From a checkpoint of a small image captioner: encoder layers 12, 195000 training examples.
Rows from block 7 of the image encoder of a small image captioner, named by matrix and row number. Rows with one number belong to one neuron. Each number is 200 + 40 x the weight over its row's rms, rounded and kept within 0 to 999. All counts start at 0.
Before each neuron's rows are labels from the 100 images, of 14848, where the neuron reaches its highest value: "peak on" is the class under the peak. Only what is clearly more common there than usual is listed. The data: made-up ball-and-stick molecule models.
# fc1: MLP up (encoder.blocks.7.mlp.fc1.weight, 768x128), inputs 0-127
# fc2: MLP down (encoder.blocks.7.mlp.fc2.weight, 128x768, transposed), outputs 0-127

peak on: yellow ball
fc1.6,169,156,173,161,222,232,170,185,264,149,130,229,216,178,185,153,197,228,188,214,120,278,205,251,158,129,227,150,166,280,217,194,214,176,164,267,255,235,204,180,204,206,229,223,210,166,228,280,199,285,183,185,156,209,217,212,224,211,224,200,169,118,239,258,146,183,191,219,223,269,246,152,131,211,284,199,173,224,238,272,258,280,185,194,222,146,148,136,147,193,189,228,207,225,186,179,203,203,261,189,198,247,225,188,198,230,215,225,118,199,232,142,224,201,102,231,196,200,198,140,251,225,241,159,196,225,240,212
fc2.6,167,250,245,211,220,206,220,194,104,252,263,181,169,246,269,246,164,221,236,179,246,108,211,161,235,291,247,207,239,187,163,185,243,207,250,160,189,149,220,262,183,178,219,142,197,199,164,141,191,147,211,203,250,211,159,156,173,175,186,190,191,283,146,149,242,237,152,182,169,127,212,227,257,193,160,236,233,150,210,192,210,127,190,198,188,233,203,260,232,251,254,161,190,133,216,183,182,241,154,159,186,166,147,255,137,194,194,174,188,174,197,233,132,166,231,206,163,226,263,268,106,215,184,236,193,179,217,228

peak on: yellow ball
fc1.238,184,189,233,184,239,217,215,238,181,225,234,244,258,136,160,159,202,298,233,200,195,167,208,227,234,237,202,194,220,244,183,212,211,153,176,184,199,213,245,246,181,216,287,166,209,205,242,186,224,239,227,235,222,159,240,136,211,162,181,276,134,193,232,196,202,207,243,119,195,268,232,194,211,217,142,192,190,185,239,240,172,227,171,229,165,228,257,225,177,284,199,248,240,372,217,160,259,183,192,243,214,216,227,177,174,176,185,213,179,96,245,167,252,181,250,284,209,210,212,234,167,210,138,217,169,165,256,172
fc2.238,208,237,185,229,163,183,134,175,183,155,162,174,199,246,241,209,237,130,177,155,208,236,175,233,216,144,214,171,152,198,270,185,188,213,269,244,201,162,153,176,253,196,193,175,144,151,181,213,150,210,188,169,178,207,139,296,181,235,213,140,271,151,125,184,215,223,161,291,243,204,171,224,170,220,255,246,249,238,139,231,214,150,242,198,202,193,168,196,209,127,245,164,205,113,157,219,163,246,210,189,240,199,198,208,232,231,183,203,254,290,183,272,138,272,146,133,192,231,201,234,264,228,217,203,267,199,171,229

peak on: grey ball
fc1.283,230,126,240,174,253,254,221,255,129,272,197,193,170,196,197,251,227,217,229,156,218,247,194,147,154,190,185,230,197,162,235,222,160,285,169,241,260,225,196,201,179,216,225,207,171,195,196,189,187,205,177,153,179,255,226,140,173,220,130,229,178,168,254,297,200,206,171,217,236,251,208,245,205,281,170,193,278,178,167,322,211,219,188,218,251,187,204,211,153,222,137,161,162,205,114,233,101,217,194,233,240,207,172,161,195,248,222,165,234,195,195,250,248,195,207,243,188,282,190,120,163,185,222,181,170,189,268,216
fc2.283,194,211,165,206,189,178,244,153,206,189,223,229,250,242,279,230,174,168,240,194,268,178,161,210,119,236,170,220,251,148,138,74,239,178,160,176,214,165,176,175,119,211,166,216,244,296,191,264,210,193,177,195,199,194,149,167,253,169,205,195,165,197,250,185,142,245,206,193,141,252,158,201,217,187,178,156,140,185,218,129,187,163,231,200,149,116,178,204,241,153,188,200,218,191,200,253,184,251,220,185,232,293,201,105,145,131,177,216,248,240,189,202,231,147,239,191,162,195,190,160,155,258,239,171,228,241,192,197

peak on: yellow ball; white ball
fc1.108,177,214,197,178,196,183,191,208,235,271,193,210,229,197,193,182,187,149,225,241,228,200,262,217,154,173,225,204,143,161,107,264,242,178,205,228,228,170,181,177,217,213,249,178,210,178,302,279,219,229,290,245,268,82,194,220,150,237,226,238,157,201,243,185,223,210,234,234,207,236,211,218,285,251,217,248,266,144,162,197,195,141,260,258,227,241,197,227,186,258,186,200,180,198,269,272,245,167,195,234,212,225,198,162,169,219,209,130,123,211,165,176,264,112,207,207,218,193,243,243,217,215,163,188,168,167,208,142
fc2.108,238,158,154,235,164,218,219,212,243,176,191,213,193,198,180,237,231,243,210,121,178,209,141,254,224,124,181,196,260,200,295,143,246,221,179,152,171,231,220,187,191,210,159,201,261,220,141,177,189,238,140,221,225,289,229,234,244,126,141,174,194,234,260,252,220,201,262,186,242,181,158,186,202,193,263,200,175,262,164,205,151,305,218,211,256,166,241,169,234,132,242,203,192,179,224,116,124,200,186,231,184,196,207,175,234,212,190,262,251,219,214,188,197,279,184,231,181,206,235,186,238,139,207,138,255,245,268,232

peak on: orange ball
fc1.485,175,175,150,175,162,175,222,175,183,138,220,181,214,231,202,198,268,203,237,181,177,161,133,206,223,167,244,142,262,167,209,195,230,205,105,137,264,161,194,196,182,115,222,188,223,183,176,242,166,177,176,191,162,142,210,243,171,159,185,170,207,234,190,72,159,231,170,169,203,289,207,192,217,148,251,184,139,195,251,221,134,222,170,173,265,228,145,233,172,205,221,176,234,227,79,164,198,183,185,196,181,196,187,181,256,268,248,221,241,165,164,213,201,307,176,227,233,165,211,240,205,190,225,158,230,159,199,281
fc2.485,199,210,225,248,238,156,190,185,164,268,162,191,167,157,194,180,115,249,186,264,247,233,202,167,148,222,167,268,188,259,193,274,196,179,256,234,176,279,189,240,242,230,178,217,145,226,183,176,239,213,201,191,243,251,204,173,189,193,221,209,196,183,226,276,205,176,230,239,211,117,190,182,183,242,129,144,258,218,173,138,287,146,254,234,212,130,248,218,229,182,207,204,168,181,321,257,249,234,190,186,196,205,203,263,150,145,177,197,198,171,252,206,161,129,210,204,196,240,213,172,241,165,188,265,216,246,210,116

peak on: yellow ball
fc1.755,209,216,220,123,153,199,177,274,165,197,192,171,212,203,267,232,273,135,179,227,178,167,155,241,145,151,227,144,237,230,229,155,191,226,201,167,207,232,183,169,228,212,252,208,257,231,243,139,178,211,117,180,157,225,199,169,234,215,212,220,177,154,232,275,233,177,215,206,169,164,223,148,244,116,207,245,184,224,140,274,103,245,250,231,169,188,209,237,244,134,243,166,209,220,216,100,147,187,225,213,106,239,226,159,230,221,176,260,192,214,198,250,171,210,141,184,198,207,281,215,211,164,214,133,246,212,241,206
fc2.755,139,207,179,266,184,230,188,158,204,220,196,248,174,229,136,216,139,223,221,194,200,164,224,149,251,204,209,236,207,282,183,235,138,200,176,222,184,206,248,195,210,197,214,226,202,102,187,211,163,178,229,225,268,156,172,235,162,125,229,214,205,212,174,94,200,173,223,185,224,219,184,264,158,284,157,220,225,227,245,95,290,107,130,181,226,227,198,208,140,242,92,225,203,211,149,265,248,212,205,167,242,135,174,244,177,189,193,181,158,211,159,188,211,170,240,196,235,201,158,185,217,234,198,260,181,156,152,209

peak on: grey ball
fc1.455,148,217,209,173,182,190,149,263,224,193,163,228,161,182,222,242,166,208,227,164,131,192,233,150,171,204,218,222,227,243,328,186,111,212,200,169,157,160,176,168,247,232,226,204,248,195,207,259,184,173,194,212,173,189,209,200,176,242,183,274,197,171,150,224,250,241,140,237,100,247,281,197,275,158,199,217,171,180,266,171,211,169,211,203,196,253,195,264,169,221,198,135,300,173,182,173,209,251,179,203,211,194,208,170,241,270,301,277,242,161,180,232,235,161,165,183,185,129,207,183,170,204,211,176,195,169,205,131
fc2.455,278,273,210,302,238,265,190,247,152,194,211,233,200,251,211,175,169,199,176,230,220,204,189,218,200,237,167,238,164,180,130,226,311,191,286,250,205,239,181,249,156,222,209,196,202,230,234,142,203,199,179,243,221,218,205,208,191,143,242,184,160,221,210,249,212,166,254,138,282,124,109,163,165,247,185,139,241,263,185,230,266,211,194,214,262,174,203,166,258,188,194,218,157,201,188,223,200,161,190,207,199,227,212,200,171,189,201,183,231,225,227,158,219,200,177,208,225,283,278,231,211,211,214,288,225,296,196,259

peak on: white ball
fc1.651,160,167,200,272,137,208,196,149,217,228,214,189,267,205,84,134,218,152,209,170,161,229,210,140,230,223,180,152,195,183,147,177,206,172,217,149,149,100,173,134,143,155,153,210,209,200,298,244,160,177,110,195,214,191,175,141,226,235,208,181,202,123,195,200,181,232,198,220,187,162,150,212,183,212,232,226,213,232,173,216,184,238,213,199,123,255,241,169,173,195,220,275,193,204,230,198,235,239,210,252,248,283,209,185,212,194,234,292,252,249,200,166,225,234,226,190,201,130,188,182,180,242,283,185,187,184,273,189
fc2.651,202,207,190,171,229,199,248,191,167,204,185,202,204,186,273,279,216,244,185,260,235,214,164,236,182,192,248,246,220,214,228,207,191,288,201,227,258,250,183,283,227,238,261,193,202,284,111,224,227,222,291,219,196,144,236,250,169,185,160,217,238,252,245,272,212,226,202,157,225,210,264,311,211,199,184,170,204,146,177,141,211,199,206,214,216,160,167,217,237,155,235,204,182,201,164,149,235,146,177,113,196,108,190,223,169,226,175,170,127,205,238,202,131,178,205,260,239,281,177,178,174,172,154,220,245,169,181,213

peak on: red ball
fc1.196,251,190,204,277,231,282,198,213,187,144,280,180,130,213,195,176,111,197,151,256,219,217,190,246,224,213,191,170,198,161,203,228,141,207,174,261,219,230,215,239,227,258,137,231,191,230,221,199,140,218,213,183,225,228,178,153,220,181,165,173,182,137,124,195,159,230,212,145,268,216,196,270,280,274,233,130,232,167,237,257,171,284,249,154,162,235,137,226,218,107,211,132,232,214,233,202,269,284,187,182,192,241,213,243,171,240,207,170,158,225,163,192,191,168,176,182,221,221,193,214,168,171,146,213,188,201,173,237
fc2.196,228,245,217,204,185,142,224,197,226,254,265,263,254,206,194,207,171,243,170,115,251,230,228,182,181,194,224,246,247,253,107,176,260,253,226,204,278,204,196,146,154,170,289,170,205,162,218,152,204,228,213,192,199,167,167,227,164,154,237,226,192,129,228,175,215,203,180,244,223,212,204,182,151,176,141,217,165,227,252,184,232,193,174,242,196,212,207,206,167,259,216,249,221,189,197,228,144,100,220,192,251,150,194,227,233,92,232,204,278,208,248,206,290,200,178,227,111,126,229,176,263,198,238,168,200,191,240,176

peak on: red ball
fc1.709,168,120,199,162,227,175,135,210,181,155,208,233,248,188,204,137,161,200,175,218,166,155,135,231,249,170,288,175,208,192,196,195,139,208,199,206,166,230,203,251,258,201,192,239,184,266,172,184,118,170,272,130,225,196,157,247,153,208,206,259,185,226,187,149,279,151,224,195,194,214,182,198,247,211,163,207,237,136,173,256,171,200,208,149,240,189,253,221,220,193,165,237,270,241,220,121,177,234,186,126,229,219,247,227,122,189,197,186,181,202,170,214,263,253,175,166,241,203,202,160,232,225,116,244,191,106,109,188
fc2.709,202,234,164,223,236,198,225,248,201,218,240,175,126,195,171,272,206,228,229,184,198,246,258,189,173,299,111,124,191,191,174,165,265,270,186,120,178,139,207,121,157,226,222,224,218,187,222,202,212,192,130,200,171,228,161,158,189,177,235,143,199,219,172,244,95,254,196,154,234,121,184,236,206,207,231,276,237,258,232,193,234,222,203,167,148,191,190,154,196,187,191,197,180,143,213,258,192,115,201,206,219,202,148,209,202,191,228,187,246,274,189,146,169,229,179,229,112,167,206,208,169,167,276,205,243,240,215,246

peak on: yellow ball
fc1.160,205,176,160,242,207,221,156,242,104,207,143,232,307,130,164,206,218,115,213,202,244,191,242,213,164,127,202,156,192,187,287,231,159,234,222,251,168,212,220,261,168,131,179,173,150,180,201,211,200,301,183,148,172,222,213,220,187,201,250,116,165,195,230,204,163,168,230,227,150,188,206,222,217,232,192,167,268,196,248,150,290,146,252,151,186,245,160,172,221,202,179,221,209,169,237,183,217,202,221,162,223,150,294,222,155,170,222,189,158,181,194,253,171,201,180,277,171,193,234,234,261,229,214,244,227,242,158,179
fc2.160,176,202,259,132,192,231,177,198,256,217,210,129,182,178,252,165,250,300,186,198,129,233,135,151,293,264,177,248,196,268,162,183,230,159,143,189,257,179,148,179,214,252,231,221,224,220,256,189,205,102,214,280,222,212,197,176,239,262,201,260,267,168,176,206,224,241,195,148,254,229,192,216,222,185,139,192,174,238,206,245,163,285,137,253,238,214,234,200,181,163,247,216,233,228,180,204,201,233,223,233,200,217,181,214,260,233,199,214,192,243,211,185,252,201,203,143,225,171,205,181,133,164,254,159,191,143,267,228

peak on: orange ball
fc1.129,180,186,234,231,176,190,203,194,165,136,217,223,187,187,184,230,201,202,169,200,200,177,173,199,203,194,146,208,246,192,176,240,285,178,209,207,164,178,143,207,223,190,186,169,182,151,81,211,214,262,146,162,150,215,177,217,145,59,195,244,225,185,160,183,187,198,166,208,186,210,196,226,263,226,158,268,223,224,219,236,168,177,186,192,230,180,252,167,186,186,199,220,264,244,166,199,219,178,254,295,168,184,216,221,251,220,249,191,265,172,210,158,273,228,176,167,182,65,229,139,255,302,170,172,230,222,242,273
fc2.129,194,222,153,199,176,158,248,193,211,234,204,138,260,193,239,185,250,166,202,152,173,185,205,239,218,244,251,221,188,237,215,225,116,191,234,97,217,154,220,199,208,203,257,254,107,223,287,211,207,147,270,217,240,220,247,184,201,276,209,192,165,181,156,233,176,213,221,255,216,126,197,217,161,139,194,132,208,227,193,203,221,159,202,194,109,212,171,229,168,203,248,199,172,168,236,179,185,233,160,90,257,263,204,151,195,219,186,257,157,185,204,207,160,230,233,226,205,233,215,218,191,161,214,183,141,226,158,67

peak on: orange ball
fc1.235,242,248,248,229,167,214,202,238,209,221,213,128,157,182,187,196,176,139,247,217,245,174,172,286,197,217,205,254,128,191,195,137,192,221,202,212,199,163,195,213,150,174,185,174,166,212,223,247,207,226,195,220,253,193,135,208,258,212,182,169,211,189,315,186,196,189,178,175,217,208,174,223,229,234,144,97,145,291,166,229,270,234,185,195,280,243,149,189,219,143,97,251,285,205,170,173,227,167,240,247,207,159,260,222,173,153,225,218,208,263,206,180,227,251,235,223,188,228,110,226,196,146,241,206,184,264,189,189
fc2.235,159,229,201,166,212,207,210,84,154,220,150,181,217,193,220,159,241,259,170,216,133,164,155,211,205,250,213,203,234,224,226,224,256,147,211,128,122,224,174,189,172,200,240,206,164,258,186,183,162,211,211,153,204,180,285,174,176,275,233,260,186,216,228,242,162,182,172,203,167,192,257,211,214,224,201,235,176,142,274,101,120,184,257,244,195,232,192,231,125,221,305,198,199,175,188,177,212,160,122,191,189,183,164,196,247,232,190,160,247,165,171,186,171,183,183,224,216,92,261,255,189,214,235,230,154,157,197,196

peak on: white ball; grey ball
fc1.397,208,246,200,211,168,153,190,154,128,173,184,133,247,128,263,172,194,224,215,255,201,214,176,177,243,203,238,236,246,251,179,219,131,213,191,161,246,191,189,270,265,187,261,172,204,189,212,269,167,188,171,209,214,238,258,237,220,162,229,267,218,216,190,177,211,196,231,190,269,200,257,198,163,251,213,172,230,114,172,209,188,158,134,127,209,169,212,208,234,169,242,168,204,205,218,209,302,156,186,136,257,207,152,153,240,184,177,198,227,235,223,180,189,123,157,245,206,124,198,251,108,166,134,243,125,209,248,170
fc2.397,155,165,217,143,202,218,181,291,241,250,219,240,183,228,190,212,181,101,185,191,171,215,251,237,167,178,186,183,192,188,177,191,227,208,152,188,141,190,194,152,167,215,164,251,174,183,240,232,211,198,219,197,208,181,157,144,195,252,200,143,202,177,145,182,205,194,160,199,158,232,122,229,194,147,201,238,164,333,201,203,150,240,246,251,207,198,193,169,218,220,154,211,233,181,143,213,81,247,172,232,153,184,251,271,212,188,256,123,150,202,173,263,233,231,224,211,188,280,229,159,280,259,245,239,248,182,136,196

peak on: blue ball
fc1.70,186,229,190,184,181,216,188,201,178,184,129,182,178,207,162,200,172,253,173,214,217,183,196,215,265,241,179,177,185,181,286,255,217,209,193,212,182,215,156,167,113,212,179,166,125,202,230,199,185,138,195,217,226,199,183,124,229,162,194,231,175,226,281,148,215,111,314,145,193,214,239,251,164,214,189,211,249,165,206,272,168,233,130,112,262,196,146,265,267,212,167,126,210,224,205,166,176,234,195,246,252,168,273,174,200,163,121,206,149,193,142,241,197,194,211,248,232,227,146,224,185,177,155,285,196,190,165,187
fc2.70,181,206,260,222,164,158,159,213,225,185,265,153,230,167,212,159,185,193,181,156,193,205,195,266,212,218,144,235,200,219,211,132,243,156,161,236,193,131,275,235,224,118,224,276,182,131,194,235,256,220,178,231,172,122,213,172,112,263,209,161,260,135,114,195,166,230,161,178,267,171,200,203,150,180,170,215,116,232,166,194,262,150,250,178,133,173,242,129,155,210,150,225,178,174,151,193,166,149,210,202,178,221,127,169,195,245,269,156,213,178,207,223,185,202,170,114,185,216,236,213,195,209,233,183,159,205,184,198

peak on: orange ball
fc1.705,193,270,217,187,208,240,129,200,241,171,216,172,197,157,159,206,156,204,207,236,158,214,199,143,185,212,238,206,214,217,222,184,146,247,185,255,241,196,207,198,126,210,195,145,226,142,238,140,215,176,189,217,204,218,133,203,241,175,153,184,153,128,298,155,232,218,232,121,164,160,193,138,219,211,200,102,126,228,208,217,210,215,230,127,171,202,227,210,241,210,175,164,264,127,215,201,175,252,280,232,223,229,150,181,166,103,207,289,191,236,165,225,189,185,147,259,210,236,141,289,231,231,225,168,243,225,209,195
fc2.705,222,125,155,201,171,155,205,148,168,226,219,167,221,165,230,164,201,181,151,123,202,240,183,137,224,233,166,208,187,231,206,208,184,151,195,148,97,209,241,236,226,237,164,223,169,172,174,245,237,259,210,196,190,202,239,174,247,285,176,252,162,239,161,198,203,207,132,226,205,206,210,290,260,164,171,206,293,278,213,175,252,208,182,187,195,136,157,186,192,218,234,157,231,191,254,214,228,115,128,181,226,181,229,200,251,296,120,167,167,185,172,158,139,144,182,158,206,164,230,196,230,191,218,231,148,121,195,228

peak on: blue ball
fc1.49,208,213,214,186,170,122,252,242,255,160,168,177,184,176,251,187,195,213,199,233,159,148,135,231,183,152,199,181,231,206,208,209,184,181,154,177,222,194,185,181,227,231,196,143,173,154,211,236,110,269,165,213,211,219,247,172,194,220,180,234,150,212,195,179,227,202,189,206,153,192,244,214,198,242,186,156,147,185,182,216,198,261,128,86,271,228,222,153,211,227,151,178,167,118,208,253,218,219,143,113,183,179,233,219,252,143,172,182,134,253,276,183,174,172,222,208,184,240,170,125,175,168,248,232,231,156,74,123
fc2.49,245,180,175,270,285,225,162,258,176,200,230,245,224,241,174,230,140,176,205,119,198,244,260,173,231,212,200,169,215,188,157,211,167,131,234,211,250,235,322,213,236,199,163,226,227,250,162,173,246,188,278,193,180,216,166,259,227,147,185,208,176,210,202,201,191,168,240,243,198,210,156,111,200,224,291,204,254,154,118,238,171,219,287,223,147,138,220,199,235,250,178,203,223,255,226,192,219,202,274,177,163,182,186,152,195,184,199,231,239,175,152,187,222,267,175,239,220,222,194,268,204,200,204,218,144,194,285,241

peak on: white ball
fc1.375,258,193,210,241,197,236,165,211,166,179,169,148,201,181,213,137,170,241,228,184,281,222,222,227,214,198,153,218,120,213,226,276,177,250,234,113,238,183,291,226,188,224,207,119,230,194,235,253,228,183,192,112,279,192,238,191,184,202,227,175,169,198,200,228,189,218,300,159,235,201,218,228,179,186,222,162,255,219,181,235,143,214,222,185,232,127,222,134,200,213,161,284,178,207,256,227,205,179,184,257,156,217,169,195,219,198,239,221,184,114,208,209,175,105,256,199,290,159,185,192,189,195,139,234,149,202,276,221
fc2.375,197,176,205,231,240,175,217,233,269,212,256,193,227,167,284,295,227,161,212,198,159,180,183,147,230,213,205,178,238,173,228,122,229,181,158,247,139,256,135,162,187,145,220,263,221,229,151,166,192,254,282,305,97,195,154,217,179,180,182,232,199,196,179,195,225,209,163,183,187,224,216,192,228,230,192,227,127,171,200,182,213,154,243,191,227,264,194,288,136,210,262,136,219,187,193,122,215,230,159,209,204,202,213,193,164,245,225,180,180,190,174,137,192,229,152,221,145,212,198,271,289,165,254,163,193,175,150,183

peak on: grey ball
fc1.616,186,173,156,154,225,201,150,203,216,203,138,216,245,212,151,212,222,231,196,263,202,254,165,219,182,156,163,194,217,196,235,152,245,186,244,255,237,180,188,190,150,219,184,224,298,241,200,298,209,111,128,156,166,191,228,209,210,170,154,213,239,229,254,237,169,266,162,196,200,244,266,204,213,195,278,162,192,167,187,225,296,178,194,257,169,163,148,112,117,214,166,173,188,155,107,206,163,223,261,169,198,186,237,181,271,165,149,195,200,230,203,198,171,175,207,259,181,160,247,201,149,218,262,144,183,190,217,149
fc2.616,181,239,206,185,229,250,254,257,207,198,192,210,191,143,275,218,160,152,201,205,228,196,270,218,260,237,242,229,252,254,191,237,159,202,204,166,127,165,181,170,216,193,244,170,140,215,232,180,182,199,244,160,270,222,172,209,166,224,241,173,169,190,192,190,231,112,262,243,166,208,135,173,194,178,152,253,245,267,208,256,126,241,203,155,300,186,165,225,196,203,231,206,191,237,318,153,264,252,197,197,142,182,208,203,136,251,238,228,226,213,271,205,251,153,191,238,193,230,128,180,194,216,196,171,235,273,251,210

peak on: white ball
fc1.255,188,270,208,191,218,91,252,181,223,235,232,147,171,221,162,267,225,241,179,189,203,168,292,202,214,193,199,263,215,220,269,203,169,225,239,161,230,263,179,206,136,128,185,199,165,178,181,203,177,214,252,179,273,184,218,108,204,165,202,177,174,163,179,220,178,222,233,226,149,177,178,277,179,235,201,185,213,215,57,185,220,189,233,196,216,215,214,210,136,249,170,215,125,223,224,170,193,227,174,168,250,179,258,159,188,154,282,266,182,171,248,230,240,213,207,232,221,217,194,223,235,198,223,231,163,107,213,117
fc2.255,232,197,182,180,210,253,136,265,229,157,244,245,263,228,232,151,189,180,238,199,158,211,99,193,191,175,207,166,170,145,149,182,244,211,241,148,209,197,266,234,231,242,216,199,238,183,182,236,273,195,206,201,104,197,200,262,227,212,221,185,190,193,257,163,207,158,146,165,229,255,232,131,202,184,232,256,201,175,273,199,222,245,207,231,164,127,195,167,267,154,234,207,288,241,169,256,198,239,186,213,185,285,201,195,243,248,143,178,167,232,151,239,224,153,234,235,207,181,187,161,132,192,172,163,177,285,138,261

peak on: blue ball
fc1.710,210,200,207,185,197,202,203,275,183,211,202,176,164,252,225,184,191,269,227,211,206,252,244,238,153,198,223,171,239,247,149,190,272,180,146,167,233,171,316,215,221,139,186,163,253,166,271,197,102,195,211,167,202,218,215,187,182,221,237,136,235,199,219,186,209,222,258,164,281,135,160,210,188,217,285,185,176,216,247,260,176,324,170,220,224,209,208,172,193,206,265,162,273,130,193,201,250,282,159,148,206,225,201,226,253,202,219,232,167,207,207,213,155,211,236,201,179,198,274,217,232,231,193,119,208,232,137,186
fc2.710,224,166,180,234,181,166,170,139,182,182,173,226,190,177,266,202,139,199,168,215,180,89,189,157,232,165,188,245,250,159,250,234,139,219,205,224,258,207,189,255,217,275,176,260,185,201,133,160,259,161,146,248,201,207,198,235,218,165,228,223,184,233,148,178,220,241,212,253,121,217,253,224,214,165,226,206,245,181,158,188,211,106,308,176,214,240,176,201,239,167,220,283,159,235,214,185,178,145,278,222,191,121,206,208,158,236,194,217,198,231,216,200,238,236,166,245,209,187,182,191,238,190,249,297,223,152,285,224

peak on: red ball
fc1.624,229,255,137,256,175,125,163,209,192,182,188,194,138,215,144,197,235,166,229,221,205,256,210,181,258,113,194,187,179,123,216,197,149,204,215,202,217,213,244,172,202,276,240,149,160,243,185,191,159,212,223,35,207,191,163,172,201,99,228,250,223,194,247,179,172,120,249,146,225,177,267,211,235,174,264,213,181,166,195,205,142,273,196,159,208,219,137,155,193,264,229,188,150,147,207,238,181,237,212,221,183,203,186,261,202,223,197,254,217,225,145,246,186,186,143,197,238,182,224,192,188,194,226,203,237,242,233,254
fc2.624,173,142,211,163,192,255,198,195,208,232,217,191,271,200,231,177,172,257,146,181,186,143,213,228,169,275,165,249,208,269,174,178,240,227,198,162,196,158,206,212,174,172,194,224,259,171,188,225,216,174,137,327,166,225,217,163,183,240,189,162,134,214,182,236,232,261,147,247,172,178,169,179,153,199,155,184,211,249,205,223,271,143,214,230,206,173,259,230,173,110,175,223,269,242,193,129,262,143,147,193,176,193,217,155,198,209,223,140,244,162,283,123,211,146,304,168,178,211,196,201,150,196,175,194,172,187,146,158

peak on: yellow ball
fc1.79,246,224,213,171,166,177,160,167,184,241,262,152,243,230,233,276,197,305,221,222,255,268,157,215,260,189,216,151,144,223,232,204,183,210,205,276,136,248,283,237,138,206,242,178,175,225,197,119,194,203,192,185,228,171,185,204,242,230,176,179,223,178,292,204,238,140,270,145,193,197,219,215,201,151,188,173,226,160,162,203,139,222,145,237,197,233,199,190,237,260,143,202,174,145,197,140,187,167,181,231,163,146,140,233,166,161,188,240,107,185,221,155,160,168,206,167,200,149,243,233,229,163,165,185,234,129,184,260
fc2.79,171,197,207,205,201,270,194,205,213,157,103,214,209,167,191,186,153,127,227,166,149,135,231,157,144,243,179,235,265,197,206,224,221,164,228,149,216,192,125,133,212,214,204,286,175,233,176,237,185,179,232,241,185,195,214,189,196,206,98,139,255,266,193,195,113,191,154,246,259,272,173,179,198,261,161,162,224,193,180,224,264,229,268,248,222,149,193,165,180,182,268,121,260,219,244,271,195,244,244,172,255,238,211,122,196,253,211,174,244,232,171,173,225,233,230,233,234,200,215,193,247,208,200,176,232,218,214,227

peak on: orange ball
fc1.355,241,223,233,181,228,206,172,240,259,109,122,193,221,212,190,141,208,137,216,199,184,167,142,199,144,200,241,212,267,224,233,268,201,186,190,259,186,146,219,197,222,256,233,216,220,207,195,219,177,273,217,143,226,180,154,101,268,255,177,183,176,210,213,186,195,223,205,152,141,212,215,213,237,206,223,161,185,231,331,119,145,232,186,144,289,243,136,178,159,177,222,222,187,189,199,243,177,185,185,184,103,129,148,215,254,132,216,194,214,154,271,230,165,163,168,184,202,172,202,162,212,170,217,205,178,187,195,163
fc2.355,167,189,202,247,180,204,171,128,232,240,245,216,162,203,178,215,225,196,158,208,186,241,213,193,198,170,186,169,130,164,182,158,214,222,149,215,261,193,184,230,256,154,197,167,215,200,240,179,221,139,178,194,135,160,289,265,138,102,261,194,138,199,146,136,196,176,208,152,219,166,229,157,200,240,168,151,173,221,163,229,193,171,247,164,101,98,194,161,234,242,202,155,187,210,194,123,177,215,160,184,231,264,249,209,131,255,231,218,150,237,127,229,219,183,244,256,192,220,145,208,120,183,179,210,259,201,253,211

peak on: blue ball
fc1.739,175,210,204,177,216,143,162,261,198,279,234,274,207,216,178,200,163,152,186,184,219,231,199,148,177,101,125,246,202,202,216,160,246,277,205,211,173,194,172,142,203,251,156,195,176,133,115,261,263,170,159,240,190,191,221,176,163,198,193,183,153,196,122,199,256,192,195,218,196,229,239,200,210,214,226,250,148,176,178,214,90,157,165,229,251,170,196,201,138,199,191,207,216,142,210,200,197,199,126,230,159,112,253,214,251,214,149,192,202,225,155,119,175,183,203,175,208,137,155,257,278,225,200,266,217,205,147,173
fc2.739,236,203,182,204,217,235,243,170,183,188,147,180,174,220,196,222,274,254,260,220,190,193,219,207,204,305,241,180,212,202,158,221,140,161,171,172,285,209,236,277,190,163,277,249,186,240,246,140,137,209,224,241,254,157,223,227,182,158,178,206,234,196,275,178,124,166,162,164,187,172,157,199,207,189,175,167,290,169,246,155,301,222,226,119,148,175,265,219,176,196,200,181,221,214,187,187,202,162,210,207,221,264,121,129,185,143,206,234,150,174,220,255,223,176,186,230,191,233,239,184,172,191,205,146,161,260,276,173